config.toml
model = "sound classifier"
dataset = "two synthetic voices taking turns or overlapping, over music, noise or silence"
train_examples = 26041
n_mels = 64
hop_length = 320
input = "log_mel"
spec_augment = true
win_length = 400
targets = ["second voice"]
num_classes = 5
arch = "vit"
norm = "layernorm"
norm_position = "sandwich"
hidden_act = "swiglu"
mlp_ratio = 2.67
head_dim = 16
fused_qkv = false
bias = "all"
qk_norm = true
parallel_block = false
inner_norm = false
moe = "soft"
num_experts = 32
moe_every = 2
expert_mlp_ratio = 0.5
slots_per_expert = 2
shared_expert = false
patch_size = [16, 16]
layers = 12
width = 192
positions = "rope"
pooling = "mean"
loss = "cross_entropy"
optimizer = "soap"
beta2 = 0.99
learning_rate = 0.0035
beta1 = 0.95
shampoo_beta = 0.95
eps = 1e-08
precondition_frequency = 25
max_precond_dim = 1024
one_sided = false
adamw_lr_other_params = 0.0011
max_steps = 20100
batch_size = 64
epochs = 49.4
lr_schedule = "cosine_restarts"
final_lr_fraction = 0
warmup_steps = 400
weight_decay = 0.1
adamw_weight_decay_other_params = 0.01
Rows from block 5 of a small sound classifier, named by matrix and row number. Rows with one number within an expert belong to one neuron, the router's apart. Each number is 500 + 25 x the weight over its row's rms, rounded and kept within 0 to 999. All counts start at 0. Numbers have three digits each.
After each expert's rows are labels from the 100 clips, of 14976, where the router gives the expert most weight on average: "lies over" is the class under the peak; "peak in band" is the frequency band that holds the peak. Only what is clearly more common there than usual is listed. The data: two synthetic voices taking turns or overlapping, over music, noise or silence.
# router: slot weights (model.blocks.5.mlp.router.weight, 64x192, trained with AdamW), inputs 96-191
# gate: expert gate (model.blocks.5.mlp.gate, 32x96x192), inputs 96-191
# up: expert up (model.blocks.5.mlp.up, 32x96x192), inputs 96-191
# down: expert down (model.blocks.5.mlp.down, 32x192x96, transposed), outputs 96-191

# expert 19
router.38:505480533514494527473508467527494475500511480495494499481535522471499476523470503501494474472477510517514522490529520512505501453457519490489518510506540507509460502507530511466475563504529478486488513506544481490498519443549479503452528447490510469468482466449513468529461510469458468466
router.39:496461530522488534475499495506477483505526475480469490467536515449502456543480507544511499475502475504485488495508499520475475452472527491470493502521499502498480527520535517483482549507527465486502501486536473505488522449537471523478517489494483484479495470447529481541459506499480483483
gate.0:546501500547499527524507505463509491542472529461514506485512474474456525484532495505503538508530523492512470505452530488505462491527539490524495525469516533493530536542507489535486510558505531520494464484508524462482502567524534526490494492508501523554456514487518532498528505482485476494
up.0:494492464495473550483474517489447489494486526523522543495471506527475479494535498493517511477507526515518435496489480499483502486483446542530520507537487476510546525532525493527514491508498481496477468479500503504464533499479495476513499505494513510525481500500524509489507476515494497472
down.0:503518511478481526537483511489479530529445556525533506464478492458526498497485458515512520486496484482485467541515484511468558546444486491557503505510494492494503528518503499509496480515489461459495485517480507481517469515535500450483535509511453489540531499500494487513438495463547528526
gate.1:472502506489518507451465527472502557537459520504459515518532510519482505472492526482499506513460504527518544502467487490493493494479455490491501504511573505433527489539499489470502497484458530490491504493500495520538511540476508493470474453545539533499458515504477515535506525510522500488
up.1:514530528467498491502509571524462576487531503507488519527522492551455522505428514505488504502498521540475512520531526484514480507472480483509516488498531473468490460491524468481523470475505536516509517507492536532517545493441500469461493490515506532492493526490498478497466488520521475472
down.1:525501504518478491491505494472513516461472462498438452525504502533512487496509481524482565476508539476489474539504544524529474519511518486508481477494549531501502508456497532520527472492555493533507504471477462542471534484500504519501517485517467493510497502504525467516537483502505442518
gate.2:503553505452518526497530540546523469521498530513514546478518540511483534524508504542510533533506516458509505522504496525481475479487517494507503478494473506522518502486502477478497440491492487477522431498522499479500496520450494469532495487452471512500523554466515512498485504495471498498
up.2:491503491496494502533497490463463478514511480483514432535488482465523516512508511483470492490487467538515520482556457514541516516495517488474508535513478533501491529501496558510490518498534526538506519519490478554506500495477500515475514485529513477459485471525494459517467465470464517475
down.2:462518494481514467479508533475499480501476495529483480482500517524555512521533510461516468513522538505567501525488483479505542467491533495460524518498486530532510490516490501506528537515524520509545498454483522448472503469477500468486485502509472499517481519490471502479512468514496485545
gate.3:503458436502523553537449499513508530490464522493473486517478504503432525477481521477502514512519562517510514545494533516484503533483453564506541501485461450487502507519505521486480513449538512505486510497477497514470523495530528503474480492508474530489499502456494526484536488525519503496
up.3:457466453482531452478485515495488492495459543494494471500523524534502458503500514487520477495481448493554533525484569526528506504523510456507523509511490440500481501504473492522507496516534504474463477495491519512499468500470511511487516467500469505468472507504474522510515523494563518494
down.3:493510486469489525500516498504520483537486470518498490494478506504483488548457487534477481546499507468522455506517519488472512490485495497480488441504521472523510514468528532545488485505441563500507512503497508460481461505507521504536520488510550514491450493478527510529506473527515488485
lies over: high voice
peak in band: 250 to 500 Hz

# expert 14
router.28:480532508542465476486499476538476478484515480500515527490497526463542476537522519534524496464516523507481532523500470485521479530497509472473558511480501521506471501517498486512483523516528501489522493542527505456491539504525474507478519485476513485500510514502475475506455467468467521530
router.29:478547502532467475509487502512499524468473482492534491494479509489586476523557548498490510488530539513474502504472455484502477526506506473520558518497507500505464517505496471506495514520475493468502500545513519503482506497516491492507508514447501459496495528521501496515474478486454542575
gate.0:509456563481494497506493538545504499465486473518502515480522491519511518459499505484486494497476464485517476523440519487499486488470481491524527517514449510518556468492483474498476492490454444506496512474527495490502524482503474464515451520509513481466449515521538492508527507522492490485
up.0:525521461500476466507465463498460488501530452480544497515469495446463467523499526484476510516483494518506498511484496463435471478505525534453507499489498468495471515467527530505478485459464538472531512514478496555473499479499564503505514482493474469533513505460496481476517480464477513473
down.0:524521475492541494531468544499491452489472539489461516515502506458496523496528505493531524482494529516495500507537496514524481471511488498579470495483499518493480557477480513529475518544525500540481517523495488554467507481505501478520479511504512487500521506540540532500529469519478511484
gate.1:528531497486445531506534502498560447512468540487502537496527484462476524514534495514531567501505469537510497475541506475503507495510518535499498498507518507485506547474504459520479480519528488477500496466497472485546496442478478510450520491477487517440483480537509487527514519504531512531
up.1:505530482466448512536532486506554452525492510482490525486507499450488527528531476526500581516485493547488505476517494493498494501493521532475499489512504509504494568470534450524458475510514463483475511481511484468540490445462482519474514466483477514458497485540502486525491512496527508519
down.1:495450452475465493416452480525498483530481479533482514495515487499526531476496535539522491515462518502510486513471513503482511444493481483464541480520475514487483494516534509504555490495533477481502426544491507451492476496480467492538482500463520505510489472485474488530471505510519527523
gate.2:498486489498524491498521503481518520467512475514435513516505534517515482476483489474532467506510519495512498468508495493558509567500481477509513505488522508511465485563452455511537488475478521494521546470492508517513515504494436478523474510549500484493483479492500490426527485546500496496
up.2:480518493505474452524468483518521477513527511481485442569503476504510502506491470517470511522496499483528502480522505494485475496493511535469479473528543517508496498499510530459483501495486515564486446481489496516488499477487535520501477502497526517493490524542528515553519475503522527495
down.2:512521529492489538485515488477470505490495526552458485487532466488531491491509531533526519519507508459459506554496504534479486519493520515513489519518506470499506461537493505492481492528467533502493481511504526480459517499506449500481502471504527463509456571460499502488521497503484500502
gate.3:552466508516495526491493532511482478462477454474531507483506489413461491513518535490480489513479471505487484465529481519513522481495521499486507493461505512533474457474491476484476483505522455481472478478491494503574499499532520530506495512491463497459505476508544473541533489492502476489
up.3:541470517508494523541494520520492490466485455465534510475515495433456507540517536506474490510504473493503495476526474520512502483494528490467506496468499515547483462487495490472512482494508462498490474460479534508563495517530529511504484508487476484471494482508542488523525479507488467481
down.3:540528510519472524466480520488551450482514457481542487498478504543560517498490500560527493499483490502503526529487517493503522504493459517501494576525496462506525527512552470538506470506462517475506504513505489480485517500524506535462484462487482544539486499457536497490523510496499488489
lies over: low voice
peak in band: 250 to 500 Hz

# expert 22
router.44:494525515526477481474497473501506482464500462476502520483496509468542485550518502485470487486510544479524537538463504526492497538525504500478527472485502515508460554488536474508513530543524490516503508533520493512478531521559517510478540482496483493482513499486501462513442483459460505508
router.45:477520498542481485472500480522497489479481462475518508479493520488561507531511483491472489481492556511526534519475481505494496539510507490487536483494501506504458537508539473488518525549514487508517509528518497492478519535538508507473542467485478503493498505514519482513467492457480543501
gate.0:511545478515477522498519535524497560518488473495489511501473519562551532491469469525522478509532523515483506470482461484510484484490491519454532479527452497498489556500486520483512512501557513467470498480483490468492492459497523480520495518473522518508504501480521459468473466520520465491
up.0:468513476515463506505514519520480515508467520470528516518453510467461465502481483485505498492485478485455524543532507493543503511544496541524488485509499524493446435500460544475522554496495507526479512518487534458476476502510526508546494504465544499498525501499507499499524474493493424481
down.0:499526526511511516525518489479529475493503503472442483502514469552491465467529482499533517476543515496479473485476498517516486534543516482497469494503523508499542468525459480474506490547489510548516465492461533486485495518488470504551528543507464512516507478470486527513500494556517479522
gate.1:506472474478502489520494500492459508465468480525481445499487476462478541451494478494478473499523550512530476564463482523505478568525510491511491471485482476511472489460522492531510495495483542513510480521484527529482487515483494518495510491496492488525506551514512508501529499509498559477
up.1:484474512459525492543512500439530493500447469484509483446488557480512511507489487519498485499482575521491532526492448496510466549525461492500492501504491467487496455495496490479472492545523484511495496481460482543518505517471469525473529498506518468488486497499517503500539492543516518521
down.1:498509507512477477502512519470528493500508438524530494491498531511456494529477508492479510481488487513497482516497490541528454490502496521501473550495525487533498470547510516487513535494480504494508512459492506472496479481521499489454532507535486438484536465482515525525505489508500430557
gate.2:484488509511488532535523529490495472550479548521475509507536504516472482490524532471526494500503542468507456557564484501500497447478491500536432535494502507483503482485471468469489464495466465534494458482504529506462522519525502481488499494474525515510498499497510488509490537496468518516
up.2:499514465484507487466486482500490509438515447479520495508474475487512497518492463532477488502487448526499526456442502516530502546493524504458521455505496516512489503498523519529514530498499523479509541505472478508530503502453507528511507506521488485477480494526499489489512432491528481495
down.2:461520511516530517482482517524488533503482475492495492538463517494444495474498465476497490502522476528486504468485454493487522521512539514548498533467484457503505469465478493496510473456439492483506499495541539469479513491503509459478447472570508513526488506485460544487508526526514485474
gate.3:516457493519468539501474485497500498491510550466478526530481542495440503487454461499501487494505495480475523516500491442538464515495474491476514522549478527455515514480480523489448497521511494478479498470513556506479530542521491488527478475512500532520486463490497500466460495521508468488
up.3:486506500493493533494509441535521512514548469483485525528475504506489489498483474492487524537520491485504522439537514500539494481513504502502515519515496496495497520497535515455445445507517524527482517521527498525509549497509533498445499447500493488538504512455487480501481475532488493500
down.3:540486504576527500522519500516528504460465493481484493482522508501505464448495497506495527541486513491508506528504562532547510460505483477524484534490552491483510524477480462532470478515491476496498488480488496502478532524481464506496479451476529521492488470468531515516490520530516509484
lies over: low voice
peak in band: 250 to 500 Hz

# expert 23
router.46:514501504549509496504501527513483541506464513517498480528510466482521456469494466508519489466464468462453513536468476502466560481524492510526517497494515543505531502502485439530461515474461531471492482494525492464543506536512495519523501493542548513537502531509531462542507530513553469515
router.47:459499469531501516464494464487490472554491482499460535500498511466489477500476499519462476487495500463492505548523520518523536501549527500492489444514471528476528498503456491497505517489495524505531513515537520481482532539521508555486485496529506502510522459529489470489538492469498529473
gate.0:457481453497537500543509497488502482532486491502557509516506512460523524516488456512482514487508507459510496480531543494508513497527510492510500519499524503494503473468479531504527540480530504507485524505500494504495504495481512490537486536479537530472484506514520508496553474540484514504
up.0:504442482519465471529456472519510536466482521531525503502497524511502534514500474535530572500491474484521503462501513475521517495483508508483499513510497482483469491518470507477533515489555519525453486505482532487478519468503490476531492506493537526465486515518462534513447485507511504536
down.0:510484484493537496506525537528519503487491513535542483496486466528446463518464505529552506498510488531500549476493507478518501522518529502505494520497507509511498512565515517540504484474525501499474479498526500510496466518454510480527533501482523475526479508514468496520491504510513478485
gate.1:499484498522541513508539511491488513486456529465483481513502505528498512480481510477491442522523519478510529498477511533540509498483474493475522495458502541481475467484480520454497509500536541491518501488467526537478526519518519508497493485503483485470528539504526524469528483498514485483
up.1:531539504514516505489514467444456505481537463480499509498506499525504501527532502506529522555444437522498499513538518477467520493490506526460454487452475462471458491500521465442532539521519530484518439478509486483519506528510498511525475540517488505541503499479492490494459501490512511501
down.1:530524534482479487511519507491465534480517535461484468493529517487496507506504495449532505482545464498503564488469507463497474543491504489500503554497565563465508473522529492511486480508528511485495513517508492487532520503503485478509488486560484494501522508485474504494442482438505512522
gate.2:511505514528552502505494499515496530479467493498465485475501506496495495493490549471509448497513549516444547508446518498496498478476486463533531477534483506511555504520525473511508484510504520519503554510474482491506492499471501516507513455539503463506470529507473525453491527484532467483
up.2:494497515462466496491506479470497486504514531518528517494474509521449492537507457529515583489520456505536444470537472488509490526514532520492498518486520473500456523500487515484476521495505505513463467495551494514494513486522494505490494509446519535526524462468533451558504485525490524530
down.2:501524505511490552497487544512505481487507492458482500464537555482501494521554516467472472506511484496482501483470509534492480475520529521478485465457502534518522490484549478468464513505537513527489554513508491461459478512511519490517536488453450564438468477509525507489512466529484522480
gate.3:520502520468454481454452496498517506514491475499515479504470480511522505504534521506492484503480518530515510497507463498544510549533496475484420515537523486518453486489484495495476513556503468506490525522467518483501525481469511477489493498501520529522485496466479485509471501492493527503
up.3:534484483525493516514516483475495474489492480527524495529506518456476497500496496474487476493478511452451514492502521525526471484491514541491493492544491484480501535516516484481509506512500511514548516468509443498494505518462483496519500479509478485483512519469503531535526490550494463460
down.3:501506532484457496492532508483487484547462469426488475543486510516495497512521524496527508572497465513503494510489536532495499463499530498481494553487475464477474526514460506534461542515470466537479487448491541539547489502502492487521500463461525513529497509543530447472495496485504477517
lies over: deep voice
peak in band: 250 to 500 Hz

# expert 27
router.54:534511472532535480502480505522528506463501481462507521515460440509505484485495511473493503504518509545509524531487497507479490492509520527501461493463514511521476510511542502531497522564483504478511529512460523494487496564529510511512526482515429500525511550502494535486518500466506524493
router.55:503524493528454494477523480513484465472475481490494529463473514480536488556530488533496491502501493514492536530490503516505490507553516531462488462516495517489456544528526489509484532552526509530517501529518504503483536516537477526470513476468482503482497487493495479518450456449468532531
gate.0:520564517503491476486526508478540508508457512439515523464454518474490489547509482491543527524550511501542468475480532533478488557523485527524486514524520537498482514518497507460494501499507497507531476461518524493506529486521487513548503550503492508496497474489502517508502525499503526491
up.0:500531524492502503473542511495522490522492497450526525481490526458509473525500480527512521515539500514525485463490521538474468558543493546470495485513503508492477503496490491452520495520516467490533480475479535518492503511491504504516504543496493506525501502512517522520488520492481524492
down.0:503489540544518532508463495528465489507502523480489520540530465486511503492494535528508492485501493514490477533490496550510551494510500492510475488525477466526452484504515503450525496482516540461457528494495486460449508516511493482488540487521502499553518520489466498489533531472467512493
gate.1:520471483500485565494496552516552496487531538484486465497493469519522552534520477482494495473530491472465485475450502495519536507477488494509510512549487502497515500448493532481501492486526534538504550477515499526534503498484536481495498518536518512503518517520520503473493509468459509462
up.1:534477443507505466490451486521485512448509512507490552520539507503504497498498497492483534526468486534537475526511586476458520519513520510490541476494502502466521494528567503475517523445501508472501469514489490480463515524459466457484481498477498525538455512511499539534509505476518494471
down.1:491480483484464534530529474464505464466534552481497489540468490498516508519484517517513514531487508500485521475459484514509512527513491519511543484503500488525507538538501513528485499524464487461492485510517521486507440502511487491529512505476461473507497506504546529491491462532531495458
gate.2:492495529476458486483460460502482447472516525494510479498513512519475517512469497519456501487486531469503534553472495515514490488518462495534507513494542522506467496526504499519499471470462554498494500537509537523481496535497498488505523495513512514491486472530489486479538487491528546505
up.2:508519534470507478505491461490531465541550507553503518498533471522493546500449545527467510522499504534485514530439520492462547461500503504527482519511471509502522494494507513514495486507473496496492490485491513481502490499482500520485513493451492479540508509532466499522488508495540481541
down.2:522520476488536500488494476483478518497497512542487512500498522538513456487524520465517516483483559497488533477487467498476491487503566471509545500522492571500514516489469510498487495518491487514471534494493490527502503527541494520502532492514507522461477541507529513481486452492475520507
gate.3:453495506473492512490491503537484492458451493475501503519483503487468509518529500485467504533450477509512525515494527491507501484449491486454495519533486503492512517494531485476473507522472552476485442519480490485466491536505539434554488514494488493482482479483483466519501496541488530550
up.3:504541505498558491523488537486474536502514530517509479455528505517485479474494509481496476526490509516546495471500506519525524512537542469575496489503511489507473464519467505497488458520473549495513440482522507513492494547550502495537499508519478496589458485497470546512490471486510534482
down.3:480490483492522538467521522481478519513456529518502491424451518510470531498467519513495520479514515514513492536517460509490523522452443480478546477495523507518473512527514498502516460482507475473515490504514508492509512567465513518476470487514495464485488479535499510549478511504532563489
lies over: two voices
peak in band: 250 to 500 Hz

# expert 12
router.24:496456524503515474469483486500522504460522504485493486497521525525490506481491482510528517497481525469517541452535480524505493523438490510504464504485485519463492493543544527472500484460540473508504502494450472526485493519476510487468535478505531457460549505474527546471528534473510471471
router.25:499430516501511455504512482519536526461510530482499460529520519539508524478514483518519526506475513477504532467501506510472468533445466507526491507497510516461509506522537510503498475485529476503470518492481449507456482494472487492479506512510543461490517512484531532452534494493535474485
gate.0:462539507495549471446521532475533498486521533521532475472512472489477490526486529515495516531523492493581487523527498501550523505474525496443518481511498494530509499470496489517491459468503494491521549505503504480495509502491522509492505469502495487525527469486492481519515520491505487519
up.0:547496509489485509580480513490474498524490443440511489504514522474476491485533473488486512490509516532467503509492432491497480521491469466525472512503504449484527520528468478507498487558494529482486420522510511496501477500522474507508471540496488518512456468460515542477493475497514504502
down.0:522517504482491492525529474498464494528535508535489526554523502502507528505514494481500465485481493504509485492477585526516524487498530482507527530496501496538538549449475490516504522524456510471483536496501478497513506481563550537440477478523476482520477502492518456469510493496503510491
gate.1:478501499547515515502523500479535512534546463489449491533503477515491536498487511514485519510554561519480508502475583476460487495530515477509552482505526483516505515480500480439502530519517490535492500509506510517543502465551481473432519542528484480515460516543485508490478485504487471521
up.1:472517506543505522510523493499523517543530473491443497537507482509513526511480500503496525484538544513467503511466563484457484495533505500503554469512506481505500519517471469437496540531488470518501489503487522493552516465532468481451528553526496452521470471536501506497465499522485492524
down.1:527498480507497515461482505534521501489467504568503468511507512539556499463544514483489485497518493531515469507461491483456527498487455493476514494539480493539513525481469477522521507509543488503452478536484484513481511496489513511528506491521540509501504504490488455499576514480511541434
gate.2:497487465489496502509468550509536463501485486476465545500481469549516510504535482482466527483452524486477479560472497484509513468530505525510473507469537528523474571476506498494485535525466518525487504509529510509524475479485499488550498508483457523551496441482525491473501506519501508473
up.2:524514495471492542494492527515495497516500485532476493528503457523527509477524469516480469475463469498524461542509514546488518483539513492497531505477521544515515517501468470512516503527454511516507522492533547504489518501487505524553484521488481518516485479499484479486506472514525505483
down.2:466495506532503463537511479512468478484499490476552466500507512500510495471531546494503475471472527464507493511529481532467531507519476534486496543499505508516538472493492477481513496497499503489498487485581502528534516537515465491448504490509501469487506483445529525518471470512490478506
gate.3:455501477498502472508516471468460485497498481547517501489460523461510480533515516538483478493535479459511532528444502490502538502511540465497512503491514524500527519453530452541528451504469483509515538460515534501531481504434525496491506515515519512517494483500486534501518501500469500479
up.3:489463467519469491502487485502502550494481507501484519486518491517496504492506479509479531498497474504514438511479518528502508509504511489511485487508498541496520471497467462527486455497466441468469519492462490519441526544534477535541486516484492490535488422516496518535460507494462518520
down.3:499465485501511465481497445498508520504527534503488496510475497524531512434513495486523550497498520522510506501542549478492494495489490519473476484555548512492482487508461503472537492503487508499483541474494464483503513516511499490452518505478504491469496470509491521467511524521518523496
lies over: no speech
peak in band: 250 to 500 Hz

# expert 31
router.62:547472515511501477494513476487529510445485535450492501540516498504530511478553498503515533528475507474494526460519478528509472539468468466533481494522496498456552516514544519504467478469475512517470473490501468533502509509486458479505470515486533528481519526467527537489515476501492485505
router.63:559484528508521483547513498492546544478497475460539524543485510501495531557529503509510508508483476478527515459474512479492459483466504493472551533493471473488495533517525533504528545513510470472493470468465498523509514477501476461481524493479493518505503504483521508519466494477464480487
gate.0:495458539532543502514498476508521508477493525534535502533520465535492514478523503507502491487499478481499500490460541472490495499478479499533490524490499525463499536503502517488515509462558494487484513522509470488473446477483553505490504503514530488491489484512519512529504503482454496468
up.0:499501449483479463509480462515484499478463478475450489458481533509501518505511454496498456505508532515495522506552447515526496469499511516445533505506510484526512476491482479511494507525469500503521462480505513515500552491490477505505479491516476496481481477504492492485495508520532523521
down.0:499495508505530477492532509509491484538539499465509505503522506493497524480532526512513533525485515492521507511474497478558500482500496523512522545477530529524461481512529502532476469493529491500491514556481520524462445488439549472525481500531492495516483507496467503501443535485509471504
gate.1:516490519462540490520491502515509520502508488488499474503497533505534495512534512530485417530519507444456483508518545490541460535496524488575467469478473484524496473489463491539480540488505526557473499520465516498491513475542484549513509514481491541484511518521501537513483471495548494479
up.1:495496522498459500470520522502511514520451531508526501479458468549482459560494481507479486537508492518508513505520516546481522511500467530468501511471544500464496461483522469451521482547540545474536509484489515502511485505527517477481484504519479516505469476510496473472469504518503527520
down.1:503512500442509501496558500511516507529431522481536517491487492558522496500479462463547511488473489523510472491499537484520552460515511494527493516529515481491500535442485473516501474486504519500500476458474496500523476546485470500508477522497530520547526491480493497518498535497543502502
gate.2:523516505518522521553517492458487474518474490508444490551497506507513489523512463511492447530520503501504476497503519507508511476526523498500483529494496452524503549464512488535507505503487549501493469503507543513545487485471503476522506547483451585506455451516469496513476497463529496488
up.2:514477501502509483546507455461501481516519505493471521510528530507487477523475500512484442497525483520458541501569488480517487500506497495499493488482466466516518509501509505453509519501475520440548491494487501469480462481495537509491497531507469529461500493581504487492519486510532490467
down.2:477494512473511523492458508505520513500518507484505490478519524507506502461488481521533497501511476501490513506526445484532471500508498468480477493481524476481511464566470493539501549476470518532491533495467498514472507497522436483501449495496479507507523507497510518468493516534530510503
gate.3:494501485511458507537485519516487519507473526511462513521452518487517492533494500458480510537471502485475503472480494512472490531500498508505523532498531541499490528509481458502502540536505537498517523534489489497456526485521526537503487450522513483472470493538540480468509506500480519537
up.3:506523484505541463438469505479498460468484514469549510488515497483488534485508469525499544518498492498533510494514478472536496495535530555515480471496471494459465519488511532506486496465507513460524467488470518508540514488516498499501505547489493561529532495459496459538503492473529476497
down.3:497487471469532514471488543481501526522529482524490531491505496527492516520532514492488497490495543513553517543515568502479448462541501494484461459485493520474544534486488499514488474485517455505495510466482497518488522501543438530470497492548502487487466523478566486502503467511491505503
lies over: no speech
peak in band: 1000 to 2000 Hz

# expert 9
router.18:503502505506476487468489521524505534488505500482505464539514464485518526515519505503440509484521524471473538514453518517503527497568523524529494516510559526541469514508506519484500508506512488475523528510526507449480494501514519492527488505511505468488456511524475521532494522509516490532
router.19:472476520529471515471502482507521506483504504476477506532513504476496517522464499516469497466497501475492543487472520508534524481547508532525490517505552518530481497526487503493527492481526507470548529512539522477476506538504517488515523469542536455468488481502509488482499497510532513497
gate.0:493511524536473440537475447519484489485487498456514530519495504516529520505520479511476499488513488481500522510527446488515536500491511507513492511486546530547515457515503496496500470468468516512464513536504510498502534520519491513506515509468502486529515477512505478472520486497534486532
up.0:487501482496503488485453470482525496485520505452520502487487482523503480500549504488548505520481491498517496523522485489510546471453475496520493514538489511556551470467550510483479479508497481480509518507507482529467524504534474517472495540502487545502471496453521512502465518490482501535
down.0:545488485499489453521566515495520488493494529505471505490520528517461470481488511539513504555507463535505530473531487463481503495517473501485489488541488536477516511451521535534535466539518467494491492506462525487532510467502465536534445530526518527458484492488478478471482494502531483488
gate.1:501521563542506505492464550512517508431510481490517502506489509477488502482513486468511501449498516507470524531478496498533505472508500477480470513504512500512552487535502497492506500482529503467458562507465511496468509537482470509537509462496517512495521538495509501510461460476472499535
up.1:502495450473495494501516446514518517577468539523456510485513511528504480479503516521522494569504480508539475484534506495477479507500495495513513496498485482490472513495495489516484523533468501528508457509534488503497482466488505496470479497484505482490494492476491523491540546505540508475
down.1:489475474508473492513544518499464478486534484520494472483539524463468497537528503526493483520509492521480545550505525518503526500498486515514495458524469490478514545457502494524557513481491468538478543503518518515492506500471495491453477510510479503494496525489517471513495504520498517491
gate.2:478495528496512511486458540479475527469475468507487482467510534494492512466495510462547514508473457495514504540477511510472494434478480490515529471521476464507572444484497494518500476484497528506484485504466517502533548543506449517495537508470454487497507538531519502504514516473541517513
up.2:454490508494530537502532520534542524482506540491486534494509492476532440540481514504496510474499463462446450519463536527522502491496491458459495495534486522502514508493468537495500482526518490512490502527506510498484493484514555491491492544528503498546500503486493513475520476521467483500
down.2:484512502497441483457489502484528540525484543530514522487529496457482584490532506503482473502473475504505526518478528445503472482478489506500518491504517424494517507528495506514525492489539536467465485512546474442487517456512483537523473487515517454497470526517488524445516500481499491490
gate.3:471480466543485467489515487491500461482504515492482510492515486481518501470511486557510509491468467512463492526475496516449494504517517519498482484484471536539462502529504506533535470537483504483520511488526488502497529498548466455517510541505511470497511518470488492479537502490538495474
up.3:471499484484494535527545523491542555498526486507479520488497509516478471511490517461531521500546514463469480507484518511497515494470515476503536503532477529494535476487487482488485480509473482517503510457532543510506502473505551508537459529515490497543501498494514522509503490530449479517
down.3:500514479531539478503546535480471525495480477473484484449485492411482489528511507455488468493511509519512521554496485473543512491442496511520499503503507501505518483514533476517468511498521505515501520506520506501474513489535495477513469518488511503497525503506484516533483472480468478556
lies over: high voice
peak in band: 1000 to 2000 Hz